Rows from block 2 of a small multi-label image tagger, named by matrix and row number. Rows with one number belong to one neuron. Each number is 128 + 32 x the weight over its row's rms, rounded and kept within 0 to 255. All counts start at 0. Numbers have three digits each.
After each neuron's rows are labels from the 100 images, of 14976, where the neuron reaches its highest value: "responds to" is what is common among them. Only what is clearly more common there than usual is listed. The data: made-up waving flags.
# fc1: MLP up (model.blocks.2.mlp.fc1.weight, 1152x192), inputs 128-191
# fc2: MLP down (model.blocks.2.mlp.fc2.weight, 192x1152, transposed), outputs 128-191

fc1.4:143093152109113113102144104144162142129122154147095149101077162137119177145116141110086133074115090162117130111114097164136143089117092166085054103075099179137131107132105158136118148196111078
fc2.4:167112058081140066126153134092099094073145112090120129178128038130115133103101087090194078169117183098101139065065138119061158131156153118056145137125144116065137134116090147140100112098083124
responds to: black; white

fc1.566:048146141116118151181185113166151124160086145142138097062098066185150130115111152110186149104124101162150188154117156164109103153127137079116102077199119130171111110067146149154127144130167191
fc2.566:232096088145099159128077158102024121157182151138087076142133130095083139141138094144081108151155156052159108146157090157124097118139104148136134117080085137151147161127119148157150091102163141
responds to: black

fc1.740:044172112162154124103137135113149137099118168111076153131164140155148130150135096135128142116114186087129163157174112117122145114161105159093121134115119153122126158134102164117209101165173109
fc2.740:119163136096120145182141145162102072128123134115118127140174113150062142138159155186138144097072211114121080162146137155151136158119138145107108082161141073095148099145115117137071118112163162
responds to: purple

fc1.198:112139217108098124119164108103119133156136044134163145143137124103093135118174111186123108115174089108109148186125077129133144121146140130085079076149117162105153132112195109126102082143123121
fc2.198:097130089068118164150091134100154146089104171118106103114107115125162156114074157086138148157093045141147103080070143107097091168125130084148131142108126131209071154071126143045135162153148145
responds to: black

fc1.381:111193083147144095164109120122129121153133201129124102078063062126166138135094187113183134116115177148150175027165106164124143120113130091115107128133130099088093129131103193133138180144081125
fc2.381:168082115116105153122115104153123138091129131075160109205236141149099100159111113164048124166121120118132108195106146093150112107100113138153148127150145103148132200103159100125129069135173153
responds to: blue; yellow

fc1.197:137128116122125133114174135102156072154112149125129136154169099126133137158127134123123136167118113195134153131114118182124126106099162138039124127131112163138154093125156151085115136175098179
fc2.197:136110140117084118137079148127164219048138145125120099150095166115154180146132186156100077143135143182106113121091129102137157141213140088114123075126158109102087138116088092155113074097153109
responds to: green

fc1.226:165092105134128135166119197161135129105148063143150150190138126137132162185102117170100115143137122106178102118175107149105057161146157072138162104121155181156130082111134103076123105153092110
fc2.226:113155139138151178107062161134089095135083081132095141171176113133097139153112114075130160118119109136060122110140119151178150087130086093130102127081131132157151123095079100175063146161112122
responds to: green

fc1.589:143147139166131193122129161126115113147136129170141078133188105097137115094134133076138116101117157123075135135142109161163107127090090089146161102111145107123174095126100119132110151106184131
fc2.589:107072124108168103108113128158160134130170071102110132122115129119131172204118078129098159136145155147213105129152150188118169148128147166125071183120135133129125139148113127112118070103109179
responds to: red; teal

fc1.395:096149163178136105116122168129155107151189141145181169152112124114148100115136176110068138063146166149091131154187019167099168119139085112105106034135140111157072098126091122120102077192139174
fc2.395:166098113081108171114102087127156137133102180091045181135188139126145094143118167162117144173121117134103157117144149084141109188088147103128149174088155096168170131115140170092142122136122127
responds to: black; white

fc1.563:146100135173126155075076144171093124129164145086143088167128134134146080183110137075070131129124163120105185140151090131129160094132058178128101125139114183124152097118165173108076107124053083
fc2.563:088146121111094161139142132141186174095062124085146181148112129137102173082097142147141152150101064138150076120106169110114075140105153111141077154152097137137117141114110111156146179180194156
responds to: green; pink

fc1.560:065117123110161148126127133106124149181154104160094114085137103136192108176091085088201126172063154125189108177126133124110110116089130124139116153111142146100155138135101099115141096219078124
fc2.560:121152076156134113147119145143124141074117165159149144127099143111096081113096125113071114132166132109102129086187108159171126164163130125129135112156172155125068120112189175126113081107143091
responds to: blue; orange; teal

fc1.250:131193105109112134094089102120117165166168122151098147065151127154122132067140091121164125155087141109096125141141126120088143173147068142048104091119133152190166094033113099146099130149131169
fc2.250:161154099151167124122131138112074099132093138167081129121192081109065142106098132134114210099144117138116113166152126108107143119082150150094074130135145114103190139155147116131154053070145105
responds to: black

fc1.704:139143161139182073074137147130181054118097150142177123109122133151146165183155131148126144091111096088121144074079101105149128175155128097092137075139166084096121182078167150118140125149212173
fc2.704:103075127159100146126152149118085146154124138094082143132171147155191088088139135195111086164114125162139065147107153121142124130090117122158114152099092128159146087161109121170093115124057080
responds to: green; white

fc1.400:100148125159138087157151091141142158137099104076145118110085167153115107146127130149106107146118113157149153091146080096153150120188146144115159055166113150171139163088144116098095188088120153
fc2.400:211108108086172114076174180152110087102131116096154110132126099111115097151113112154158116156147076142106060111096168146088086147106141120177131132088181164126112134125131073117097128154098090
responds to: green; pink

fc1.728:110114107082152149117131138136094123087116152094141169123128125164120126176203135088114076182178202179146075158118137134120102189093136121092174102130177145112189092152151090140088107144134078
fc2.728:125150085113161139165100132173128087132121156156096064156111114102168090101116126154074142070105128079165147109141090110124150028154126095131117144179121145149115128082053172099157171148075132
responds to: yellow; purple; green

fc1.290:107164164169124126139170122159136098153116139103213071146136179125189130111150141111175180122147104095117144167132129093153121126152148135141159100123091096112194139086143186147089108118189157
fc2.290:144080107160178118155110112031171195130141176150089115124154135126139067157137073118146150185157171162155065111158129150131123133113105159133156144138120138155093119211138106102164157130114138
responds to: teal; red

fc1.608:020069119133080134114115186134129115107124215129143102119143156095141126152085117183121134127152161130149141136156080111145119130143143072079096156128123182117113126135174100091211151150142041
fc2.608:112141137100165129124172085094065143129101119134127089176067144177140095109114111082119136118133132129142130099121175089073117156161103120173117064152183096197170115092152107120120137100066093
responds to: purple; yellow

fc1.485:103208071207131102113094116149156097116115123139070167119183146122118138130137127191083119116088151101060145110079141102116124106126079095142102172119125131153129176131177169206165122127154135
fc2.485:172139115120073158144152111151142107143153134143154068091114128181104130165129064116141108138158146123155079093108109098109136141118124139089098116094142126152155142116092098073125167128095097
responds to: black

fc1.656:140135152103120142136150123182141109179149152162142117100081166085104140067123123161112091120180191129147144111155145095173059103114188111157124145166145124145183185140144154160115120027114144
fc2.656:147149055165133138118083126174137130112156087097130128102131152187135099172132106098132141057101155109163079185106160180090180184145137130109114106142122128169119145115110149107187104146167111
responds to: red; orange

fc1.29:144174148177166129148083121132070142173144123106106124091173145143161140101164165130107181083110173129073117170108137123137089160095058060106103140115104148187108080142153126149212168133111139
fc2.29:117077111123105175086190172133148152091136154098084134078146092093060132107133130130136145097172189176111126110160112113116113066140125087096138122108161153106135207097155135121106119151131145
responds to: brown; yellow

fc1.269:137151116105141150105157130153106180202159100098154114095153165180130130158115113161131158077116155225158110131137099097155131163093145144086110126137132133135085127134136103166177142147100207
fc2.269:138123178098102061118073130114106183128151111106141184172093112098156126174111102108115130150144111131143147076126125142160097122188121101187168113162180160124119143155131085117081125144182152
responds to: orange; white

fc1.520:082103099113066098143122090229094110197158133084064109121090113149156165136130170103145107175134111095090102051090151127172152122126092087091109168097144140142154126123122087185137112162076127
fc2.520:148175105147137138119155127138172129064154165120169118128123139101066088121167092104132113099093111185122125150141118118123124115103137156145156097128151148158101123112106156083074179070178141
responds to: pink

fc1.594:118192203138167132109119120101203158138125073153143142094184193157048086177086149109115108135105122135077123213131095051163099118188094152128070123132141098151156139125116106153131120133141109
fc2.594:151136149113167138109131042132106066124156172126129116174130107095192184098200147160154116112155117147160137070135098185108140169106221106139149107134137160118008184099143147093117147138157105
responds to: red; teal

fc1.128:136105067120152134183208068103097120076128163153096152135091127139100128106110131115091084044084108130145114162115162111138162086152036148166087083092091143106097133075103179059146120109160136
fc2.128:141174149169138123143096188148120162131085053147145088111164099100193130143124144140163163162146131136124156141101138160113083141150121099075151142119102171103190142162157105129141125172105082
responds to: black

fc1.320:067139102090178111161168199126183119123130105137112086141147134171132140069142102171130135131161215137133113099115155102162102130127162137154063142119148170128144180118152119138163148129118090
fc2.320:183112155165092141080124113150097090129126086139105176184046121111155141166139132113091167105092052125108151121089119161112158132146141145107150136149181082123161146133101153194129109124180125
responds to: yellow; blue

fc1.95:123104112146135082144082158143150133168159096092159154176131089192136120156136119146137086157136141151126107081110161117100095111123142130133131112161107077124191149096117141112139134155101098
fc2.95:067111104082096112133098116103105145152112103138106143115093058178109154123127103072127145154083129121101118093134183118101139144127123097132129174167107130189152081236122134091068104110089107
responds to: orange

fc1.366:178140131080094142092117133067129102142127120167208121121108070143051135108115148111152106166063153149063101107189096174131102106082089139130105029141092120118128100128172132066127108116107100
fc2.366:178124121118124112143109132102119094057146185143133074146099171135129115158130080131131147122155141129113135128078121122099151143179164124117180111096115098129148097117122123113102151115058103
responds to: pink; orange

fc1.653:173116146107160142126145101070114116172158102096137108089121059152197125132168122076198128124157167121111127119120167125059120132120186155089115122188060087103105115152172161092079149137141109
fc2.653:081085110170131126100096137134108168110125123154105114127135102186157162113149142088073129158086098180161096106154126116203098130138120079153122167154141099121176079158134171048125076108135178
responds to: orange; pink

fc1.490:153167133069141157150085094161156184139128165095144123090114146174131195136103143175137152191111098144190174048142111133098080088118148091091043119101113160160144118131119159086121119194127141
fc2.490:149154086160137113077146132066158131098173120144167080124127116122081135102125123116076103127133133136083092195160157139123125148112114186150148141202109083142103102115168162126123111103151081
responds to: yellow; blue

fc1.747:174136140116112126109109122109096117105188147134179117159073180103163103145106136144125192117118152112142116115115184083127153103078100143071217100160072099153161108087100137141112165134083152
fc2.747:145097140145155113135109113068157132143127103120128169144128083095194048104130136071135150121157090210151043126182126156125150052152130156077140144113103117112089145066146091099138121069100116
responds to: red; white

fc1.110:131124171105129075142093148051092153141148109146104086110116128105092091121086156108100096088127169112116163098116130121122119129100110063150083150061148113094115109159153142146150111113093081
fc2.110:155175140113146130103104152131131070151121178163095139099116157174126133147108095149187123184115103131124138123107132189141087085173098169169172027147103151148149112094126165143091145154100117
responds to: brown; red

fc1.373:163134155035092149158104099173147164122112155050147098111123097109122130150119098192122136183117113109116099113071103066110104067109102111184122096169100184167101067096092161108103114147130101
fc2.373:185167092155084092092141126060149118088183068126155086144107113178106089093145116102127132120134111138129100171123159140159131119122120171108156146145138106155128083144176153151110131130169106
responds to: blue; yellow

fc1.526:168120110098085136192182048169161206112152139093184061140129101130096192093157145116150126119132146113162086067145077154156134088104143154093148185110093079116131119123137092105153172173173174
fc2.526:118191198139187121088068136101129109123110116133083130169138129190133080129108184140110079064123115187114148165111158158146104180146127078176076087120117205138131101108105214119086107109093097
responds to: teal; green; crescent

fc1.264:155140045047153144209054113121159093178117105135161116126145160143103128152107131062102165149185110097160110100106094111132091126110071117120107131106138130121134152181153135174143118153109124
fc2.264:141147098137160099104174101147104105114129081118113103125108096174134175070196120126147139157077162115081098174185155100116175137138152162149147123142137067186138093151114089123099116101139107
responds to: blue; green

fc1.149:043125103149159148093172158125168145128152082135161086103150154092115175109155173118086137095086100130139116090131127187121110178142170116137010203161144139134139149091135124102134085145115133
fc2.149:110152159133132091156118120098096129144106155147121175147103174117139108113137142112137156160138110098145097102166142125171124191168146143112196101167156162137149158096179166149094089125093152
responds to: blue

fc1.701:168098144163159136138162151146114130160143120115213125158120097169137059132156168137139102086067129168162206176163189111115147107132129127150132130062105157166118109165088164120162143126180108
fc2.701:093141063079086103028126148135148158083064141123132143128112141142135118122154062158164138151140118098126086077138131082066137130153142123071139187170106143116117147112145148106125163141101162
responds to: brown

fc1.512:125140098172072140158094103051117204105147150095170091127119142165114175053121116154111163101057135176115115098169121188169146105128082149118183094148151082132111107156184154124120120167120149
fc2.512:179081156177192121169149103148118166143114202068122133177137185143123065180097135132118115125162151180143173155182135088118121108160136149152116120117146167090119217207100159075127125165130107
responds to: teal; green

fc1.124:061115100099111138102189138133078160150139081156133161094185134069081135091157145118063118125010154088167200127162121155145146085127157107101149199156155110120114076127113172133131114094123137
fc2.124:157121156160115161133107159149160181136129105081141081141114083108118159145099142110146137150180056099083054112143142127161152148129112139088113102117084151111152152135155138131121110134102140
responds to: blue; orange

fc1.727:098107081102116114107115200141149088118140085094084137176104145143148093117160075083125104176146112062145141123108125128155116107103171143152138187255142100112158113112090120136149129072110141
fc2.727:138153093104162082090142135115100124138095148122131109084131124200129113111101069083170108147128175101116150145145164167097207169148124123125083180133161114152144119189119144134056131116126153
responds to: orange; blue

fc1.275:109115117142073068138110161201088099175111064174102012128146092141107100156108077080129152133103079078153122130079109103085168128159131164169127130148155128166136090082164139145177083134140071
fc2.275:103121080093128160176156143153133101102158131116160133118160057079142129131149148171141145096147160158136083095182152110180106076073079111089191102142164134122146140101100094148082157121178188
responds to: red; teal; ring

fc1.568:132158076087169084112104167106134119118080159145135098199149125182117128128118152101182062184101122097100097096097156154072171128152201145111145137179123160136131156118127166126109089122113111
fc2.568:075136143065108075138134096103146163045124109096113142138072100106127132089131148037079125099149183136189155101170101140112079112218161143122107090097132081133116136109056128114109134156133129
responds to: brown

fc1.739:152123114156141096148111136104154139134119092088165109132153132182092103121114100070167120157152152124124090116155162151121109086117131107100145174179044088077098117120124161028110117100142115
fc2.739:088167102099098125089103151129089100130159127118085152115133115171125124081114145107157105162045113146107169071129165094131155111129153124134110148157117112151136079212160182081061101138118127
responds to: orange; red

fc1.255:084106098110117124090202076150086185132196169157082117186130113148105148176148059099183203114129102094149099110138105144184124099143116106153120166159136120168138110123107116173179125114138168
fc2.255:140098144119211104191101085146156162093128089147164150058141196092144112099096153083108102108173144151098145181101149180130163090164116128120132091139146182072142099116115153114120176120143133
responds to: orange; grey

fc1.392:186152177106142108171107093142132069163117113124067106096064134165174151139113125094139082105118147082082176161068134123144116119088112120106140150087155098181087163104062138089095103073200160
fc2.392:095078090138113068150158135083163132103136161213106117108155138110129138147113117081116145144114140173142092127171087167092140107143117113127118138107101151159133134132155118187087176197079157
responds to: brown; teal

fc1.624:161091137128099155138140189106179146094131086140150160070149136146159137104163103092141144133052155116126214147151158125156118165188182112144103184178124196159135169124123067154164122188118141
fc2.624:178134110090131155184108152079126139172092135095112119190163101136083068137151135151084160092176135078112110104104069093086115115121078120138121101068132147126185086076107139096126139048167171
responds to: white

fc1.497:154158113064164154134084157178174129142101179098107126114112138162154126115214167118094114150157096140110084152128211117183155075129102107116150127147104132078137072123119192122107121166126119
fc2.497:118168168183109131170060111100168157101188090180153178149072127061165137112120073116114190083120152119177135102180098174141117099106149140108145170147090092156094117093116101082079119101077147
responds to: red; green

fc1.91:105131154095119101062133130150143089124147144151155122120052162099160105132131144108135155154105198181146159109121159111162135136142094101071149119138116159154107145160187130150039132113164156
fc2.91:138073133138128156127102138114114140127121040094145097123157094133165115164121122142143086061140079100102136161121049155133087127112165111160093132089137118127214108133098126114179106098115125
responds to: red; yellow

fc1.430:113142155079138159185104122111123127134109136121120099141113133158126048094085125137141187168112119127087172147128121099132115101140226132130118073061126127114158131149122143120132119114124149
fc2.430:159118094098082088114056142095100154088112119125126115113095140145132119172125146129078109116143061099122125155145099114158132121131255193136161163103110106167089134151188140132169086140140143
responds to: blue; yellow

fc1.47:122092106067139097154131098093124083113148126086045111146136102185148103091141119083165137109116160158115153135141108130118082145155074169175155123163127134157091058067178167091095117154138126
fc2.47:191094139168122137112090129165112184119140101148163138149131110074138144161098186139057110157124104104142189120141121135169191098088166048092115072130102142096147208172113098156177108099101168
responds to: blue; purple

fc1.322:108122092142142153169099131128127136122155110101089107172062142119067094187113127128155112124207162166121076114144112139162100105102116109105172141186132105094162104093079142090097188122166067
fc2.322:121118074111130141065140136113130102081137193136163098143096167178165181143161132094106189095168056124142122119133074139066143151168110154169147169088107173108094083134124138103167141157104118
responds to: purple

fc1.503:180145130137120067129126159144110112163132142207142099164144140153165102102121138115095131072138131138126120179115084113086151103120093087132132144107146076168087130158066133122098144106121154
fc2.503:158095163128136109096114176068178149153043164092076100134137174158099102142122112178150099200094132085112096079144159151128092105121128181143130200150188081086143060103151140156137117148105138
responds to: brown

fc1.208:071120175086153161137128142103138104112124168134132125082091149129107100148159106123115115156121143152117088138121171149140145151101139108120164168171108140116185082182117100129149187156155137
fc2.208:152147088122135121138080105143121086140110126159149098136161135173179157206172127090130108099110072099169108121136062094158067139162124103124145082162130139142109162121126134121133158091087119
responds to: purple; yellow; white; ring

fc1.15:105196084148121065158150147142121110129156118112125110150155150122124145149087176154149180079130105141114070096108119168159137109101029132202147105146092092114116104125132133155175093100093162
fc2.15:128105146092172200187123105089133157144121104120202103136117102134112112112162140140128108131146144127127182163160156185103119131154141162066112164143087163109163162118147120089111175151166083
responds to: yellow; many stripes; ring

fc1.622:110138107133131080093124155135199134146132090135157153154094148166157167080111093151141120108153135130087118097136182126126147140163172116162101135160114096158165155098137078135153147056148109
fc2.622:103116070127112096116134139132085135165122104169129160128103114160163108145110086046138114125099141116135140152104134155115179143139110107175119155175124125170140085228084134097069106132107098
responds to: orange; grey

fc1.613:101149133055148115166059140108180127124092088116105101084136109106210130154120152152146193111081133157163056121166064115083149177174106108117132116155131144093129137115168155067131148194172117
fc2.613:151137122188094142111137153116090122146157082139146110162151141123120134109153106122130076184187163116088158186159150137093096079087111219099092141152143095131133068139114131177107051089137140
responds to: yellow; blue

fc1.316:140149148144128083127157141125126131106113149133139170073148126090164091089170161124078129152073190089145098144183152114182144149119171137075120142155103093165090116090160192102137092057171127
fc2.316:162146117164179161095112086133185148155188059211103144202131094152141105111108112155186054098142085089153142128098082136119199121177121119155103097159130123093122058115094112134167123170111135
responds to: yellow; purple; flower

fc1.174:103143143151120081117093070122102156095120108163167141162139120149099043160135121149128130103149123126071146111152104138136131125087174159193150151178123111128101172096177114111098109135110111
fc2.174:134134128124185152144143134090133148132153176040157159173097147159120170162139157099120106113077129168115154109118150137093136122152255154153146144145137148120110169128096140113120110125104084
responds to: teal

fc1.139:165082089111120117116117097104091088104186129170121083128150126124112182118146118082137133112115128113199209145162125128168210116156116099120105164094122147161121102096109102089113128074150150
fc2.139:075074147114096128144163099165116151135179076163150119094122161106190065120112070130150160098121117121130144101128086104153136071126115099062136155183100122080181097202130112113123131170117089
responds to: black; purple

fc1.378:196136181137084132189099151099173108127137124140115143115148152146112103217095122103139105100203116098096160129116109117116128056105056166147115161115090129180130145094148124130098086142141112
fc2.378:098109081118140086068119116155137129098214102152144164085088136086105099063081102159166143153133118118124124127043119085082139165157169110121068050173164103129109118135163106133120153131103102
responds to: brown

fc1.44:093111096162130193160103112131129124132160114079100127124160104155116134162164139187124179123141165123106125140165152124154076133123139156105088137152197183132114118144128119090125168160113068
fc2.44:085146143165136112117143118144092122091109148169117100157064092104077163070154132069146079154107078113140094047119114089106111131108137135107138133129103080141112192097089155197109105122235118
responds to: black; white

fc1.433:184152130100112152109135079158106085065132062108136121075152128116164134108124113185135104107084127100063106177130139090108075004127134126131162154132141071159154088092099094081096122103192136
fc2.433:144122097144123098161160141138166124141105120106122123184071127125111200120095174041122132113128124127189126074144133091109169228114120091090164122085087175181153160158130105111147148124078154
responds to: brown; grey

fc1.268:149171071077121125124104129135157090120139097107149078161080047155136168128121090135111131048151068126195048132091079183080108119176109123081132104094154137098102122114183114082120168100156153
fc2.268:135119188145165119120169078106094083156108130150090112110176186095145115125144120163150111163127143149088210141140172130124094146090126123170122107163147129171159081164148161130152068131074153
responds to: white; red

fc1.730:102111155152157124145116077074138126184148115104089193100119125067137078169175151160124065134103149102141132122158048095105091089150146137145113116129074110140166124132189147146115158169170157
fc2.730:131197132099147144141149118114124120080131136115140155153114093164078109087099083120075144112151042153173127062099153142145059133126089083146105146085119131152156122104145126111159109096127199
responds to: black

fc1.62:160064176124087146157133217125154104104139135126152163149130133136086116192042112159135105174137155101136109122127126115111061079087186120082101141172170135154098093138119108122081087203078103
fc2.62:108137097068083132161087163149127094122117070104083147149123083124108102109136124071156145126109136161075149104131144153164109111126097143144163079062128224143162142078076155132110125126077150
responds to: green

fc1.38:150172112117068127124142126136114150121168099113126133084124166127115085135169191163090091128197176162163137155138163128116091146086118155124144120188114095096116143131145155097157195160171155
fc2.38:121074150103144122108095066120124074159135066200090065096119162144103135084036136115177072061143090157111143074073146120114121101172115112187159081094140170116175106138093124084078178117088130
responds to: red; blue

fc1.83:124102086102167121145154085160152167199056127081049135092046186178127177109101151140080119144142094204110085131137136094172171098129134152133187154081098128151126117083093124137112114139101173
fc2.83:153128142190083078172190171077126108092197150191096093113122135084154143177100127129199145122126121085136161121165134131084124121138121185110111091087186118113120174111162102079135141166103082
responds to: yellow

fc1.461:091151097140094124114104130136110078125089155140189157138103152080093028153116133135129169097143114129092172110087142114110135139110129133077133088133137099098079122093147103097120163055069093
fc2.461:176062111094144167108150156150137154108143085133098161147164184111148137163147144131100157141132114133121088087158103139130107069148123125109169082102101174149131138177174133069075131176195128
responds to: orange

fc1.458:134131120146105172096169144152117126074107139152137147131122138137146036154120119078136116146114121111082112165118155078188092127114090073153118106077084112109107119176102131131108134070108180
fc2.458:148092143172151131116090080077165161152127189090131117164140133126139192104139129218095122131122135111155103104170121145119187148158146130135173104183182153160090062105131129117109108184163130
responds to: blue; orange

fc1.98:161129087119120158150140097138147135115174158110154155077155164158103140150151134148111162080084164158032109091040103125151131111114075166042109107077135128114121124132156134126091138166098123
fc2.98:134093100082148082147119081106171136077101103121136088168116096137130121096133119088155096209114118063114114133104129155114159166196127118086113153107119095112124150149110147160107114079147118
responds to: yellow

fc1.193:164124110055134082183073105132152079120139065126072161121169133148088100116148077103071131127122125078184134108150130121086072161102090136149123158124166112114117154139118143197162152140104118
fc2.193:109155148161108131149131121171140114151157146157105128145095179162148150154132140137186140165126229099181104118105026116097178180145163131135098153094116075199180109102150136072115114118075141
responds to: teal; saltire

fc1.315:110104134137117157107101111165158103112130138095097189152148090131152070144098092163126201093101061104095120089140111110097155121067116175081122097114110090070128079110170096128129142155133080
fc2.315:170123159118053095130129128054148192076151092143190165119117090123099137140155112152120135142119164118187096121080107108162117121117102115112117143092146117155108129068099113087107104141127127
responds to: pink; many stripes

fc1.204:167070151070098108153096176167116125115178132105101124122093117146111128100053093123161099155123142108102124140096128163111115188129066098158123092137195201148163105094125093089171130176037167
fc2.204:135159130159163115164119194095181124127124092160088146145141151128100108150102112079128120110105089166100119149152097087150098127091091062086102112142094176119102146152140131155077085087112156
responds to: green

fc1.74:121098199121157164115077102140122141066141107126173169140119142162126148109108092153171133198130159125144126084106102126133129115099142098133126145173104105181073109112153169089155109132120081
fc2.74:136168114150096118093121137114103112160113193061139106097171086188109119138134163081078120139118115142108134141246132107086090114164121069098109112118049155082133132154093170151086126104135143
responds to: orange

fc1.68:136121151140085122176181147126171088130137130143156132089071135095094154128132204156095115120126169094132112085138128083166108169033079067148107158120116136118153107097162149157168136154114103
fc2.68:113166134134099185153136156122130095138137172148019137131139126144129201124104182145139165055154110066158130162081117075113118147176116049142137147159117156149171176155152129137169117178159122
responds to: red

fc1.508:117145114149089088080092136137087142093133188113144152074077124132129069198093065121120172104122131169110152179158129097098137126112098156133141098153119114170144174050154182130138113102073138
fc2.508:136094147100143152112150105088102108111124114096095152135182156158114148078138175107130149078147116209164128083121166121152100110114102132096164156090157192065116137162118130109155159125145166
responds to: red; white

fc1.557:111168142115148133164163125117101094150187086151150108140123101074159154168146190128094168096185156096100151118186135192089088113180139113097164161147086111168162161120114083133132141138139127
fc2.557:162183143155126137150091130098134199112107170149143114122171142113187140124155131134123171174158139147102143110152185139188094148136150182083064095132132145119082077129163138117128067142086136
responds to: blue; orange

fc1.426:156175122192118128146113095144128148109149141100129090158183144120113155125123081164115080111116113159141122158143168115194175135106098105129142145142171071082217121075149147118116126095124099
fc2.426:141122167111158116118144155085195128166132079096142112095119115169120088140150110112165148117128171161095186122116085190098085123137131135140120087128060150144103159166113197124086147093138129
responds to: orange; blue